Rows from block 5 of the encoder of a small masked spectrogram model, named by matrix and row number. Rows with one number belong to one neuron. Each number is 500 + 50 x the weight over its row's rms, rounded and kept within 0 to 999. All counts start at 0. Numbers have three digits each. After the name is the row's rms in percent of the matrix's.
After each neuron's rows are labels from the 100 clips, of 14976, where the neuron reaches its highest value: "top examples" is what is common among them. Only what is clearly more common there than usual is listed. The data: chords played on synthesised instruments.
# fc1: MLP up (encoder.blocks.5.mlp.fc1.weight, 1280x320), inputs 92-137
# fc2: MLP down (encoder.blocks.5.mlp.fc2.weight, 320x1280, transposed), outputs 92-137

fc1.488 108:465494434536547491528406484488455457515507509540495564442534586576570482415454484423535504450494403446443507521493523461406451476520497489
fc2.488 112:522542438509511497570477422494539432468411535510410455516425472525507461555513385470537547489488488472598389467480505452503442509510537449
top examples: rumble; marimba-like; muffled (low-pass)

fc1.56 128:456492519528450334598536493446457477544551490411390519547574461489592460578469525421446463534388443430492546519479460466513581483530604476
fc2.56 127:495459469467417457568416575547485536485592441483496525463501426552521524418510554449513465476497440473456514506498588511549462469498468480
top examples: the note A; playing: arpeggio up; text has "piano"; root: F

fc1.57 130:454592511546463436544544462450517438502557522475507492506459464531499655455538465407450459531379515594554557497472484514513519522485450539
fc2.57 128:532433536455440526569571535523506541502476511508500504428524439490406353502473540583547549493557583436466415557520458471500497460478538506
top examples: text has "piano"; text has "noise"

fc1.74 118:476529520580533518588453516528519460408513511492501578448573509462471503516427482446521515497490514441524534529449488497529482495619477547
fc2.74 121:435638578537598472474440492561565456487559574506516434498485541479665521556414519482527499472449579506479442494465481488449564510509507469
top examples: block; text has "piano"; horn-like

fc1.529 141:538500462479518547518487459494550485523427470552579462536503434472456554518510552515531537683381530521451576511430384526477518524447507561
fc2.529 146:523544502517500456522450480513397534402522454410530473519447532483531430530514483530531511491533487516576478447522524384505539495528482494
top examples: clipping; text has "clipped"; arpeggio

fc1.387 142:494489448525475551473481579460494470455616557414461425618476447555421514558514455533491513506434487523615558499590515455529434521527546477
fc2.387 137:507539503534478618488463563490517468447526533515507484489519481455524541494567501497517524558548657511565537421540483508534496493481490518
top examples: block; text has "piano"; organ-like

fc1.249 134:563497464442505544409553433512545466369533540532528478552508420524426556499557522447474523528446433565528538558441462496532483553504468538
fc2.249 130:486498380440505564497500560456544487483540485578572472446506492497483572517470495455554504537418409531555489537465557419555452514545417500
top examples: rumble; pink noise; harpsichord-like

fc1.509 133:504540510539332468511506557506463519462514520368521509551513509440456442516503414577494449452438478529631572546493537480524403488493533495
fc2.509 124:510500501440446478577494485477548529497563570511479489482540447465415499483487406498472534547486429494471455516469433542479447415509576505
top examples: block; text has "piano"; organ-like

fc1.126 144:621553480511446407574480507460505430574477542435471486520577462529513464431475422490526466550573462497492506493501574500539504553452505499
fc2.126 143:482615461470601507500620504608496507512455453498496470500441497451393510503555564496523470512576510467501493496443400577442585441406487550
top examples: clipping; harpsichord-like

fc1.34 110:513501487395487525436596429427531589446502448494531519512481494563464468485503425428531480490523573477483393527423457514520550551540515468
fc2.34 117:535647462522513533467592434497476474513481462529496479551520604472503571470423511596468597506470581498524414517441553434513572371525494488
top examples: arpeggio; playing: arpeggio down; clarinet-like

fc1.261 115:418377491521524478492466466548514519480531490453529599591537478567423424540479457479378534541501430486513583491517500563479517511524597577
fc2.261 119:505488419572400494416493476477456503598495491593529369517503511425434545472559442534478524462475526482526599503560556486521372471549506483
top examples: block; vibraphone-like

fc1.659 120:530530492465523499495400466542414548620528460438434475508447502564435421422466320452532507497565482420503468478478534501457446527488500553
fc2.659 121:551483466481439470522416511486552487455553472532509568417481492578486466510517520446596547456569353455411461522509403538439532508470470524
top examples: vibraphone-like

fc1.566 141:513636500475420584510563475465489476514553484356463625569553457430447507478509447556506468493501701499518534502510529481487515472449543427
fc2.566 129:502513496498510570430533515463501501490425628529505514561430567543493425527567455503504561513420529516564435479386424493493499478521493586
top examples: text has "piano"; organ-like

fc1.23 136:611497484412472510512507511524551456525439430520564518538473432508480428447511564449512525533524553501424563493495348526440512520434450521
fc2.23 133:531566479517410554485495495506444520428413494552601438464506550495552496536438454545510575517599472562535451367462522510536500438455411511
top examples: clipping; text has "clipped"; arpeggio

fc1.40 116:522513505519509455504484558546550528565530457495388539520452421484518512496554469576479570554431480394501479500437545505538466492442588534
fc2.40 118:562459431456426590443494478406451547446487441522557529481433569514466459495577439555636467504556618561545483443488464491513519545430464462
top examples: arpeggio; the note B; playing: arpeggio up

fc1.255 134:562519466428409389488602539586475498525548501479453587562506487465411589513571422510493470453443576507458463514476532477387555398443487483
fc2.255 132:453487474599458544446452468462550476396441545475527478497533554458491525408474557558542422572513504517598506499612483519548545412535563466
top examples: text has "piano"; organ-like

fc1.620 134:423541431518410483443552467506452501436603583458478411609516385461571442510444473541434518479374493514619513544426547517532541485527558527
fc2.620 128:469522485498509545528517521356450510534537522474517472466612409391581422446523500509449522528458563529517530549508448405496551482502546510
top examples: text has "piano"; vibraphone-like

fc1.556 120:623487490516409533574510444548566540519491412444518521519463513490461453525447460471439467504591448521530416541506392494559516510504539540
fc2.556 123:428515546545391428471523498494463537425522511519417483442488480548624587460562524493440561423375476489508525484522506453441498507479547564
top examples: arpeggio; playing: arpeggio down

fc1.530 117:501479427491551485502517545571545505490595510438487504487567531524456564494483470498561602510556424518548566487464436551470472588440487447
fc2.530 119:447429505530506531416493542395481492433545528561551480569497378478494526553439467489353535482496483592603566511376513463605510540580490565
top examples: block; square lead

fc1.602 113:552469457512480502548445507510567538475565500363557409490567494632525430549503488445490526592495451406557425528588554484428476541475504478
fc2.602 119:464558540500545476499624394394512496441468530536556566540519548479537533452532567594394473523507633540511522462494461534547515537435509584
top examples: clipping; text has "clipped"; root: F

fc1.372 144:539618564462563420431513515398461562486483423570428556481420359548500540471470372478516523511474505520524539494565445566537477464501515460
fc2.372 136:545465490493475439599417512466527552559499431471521657418522546471543545551431599450521445496570479467468508478444481484470517504481466517
top examples: arpeggio; playing: arpeggio up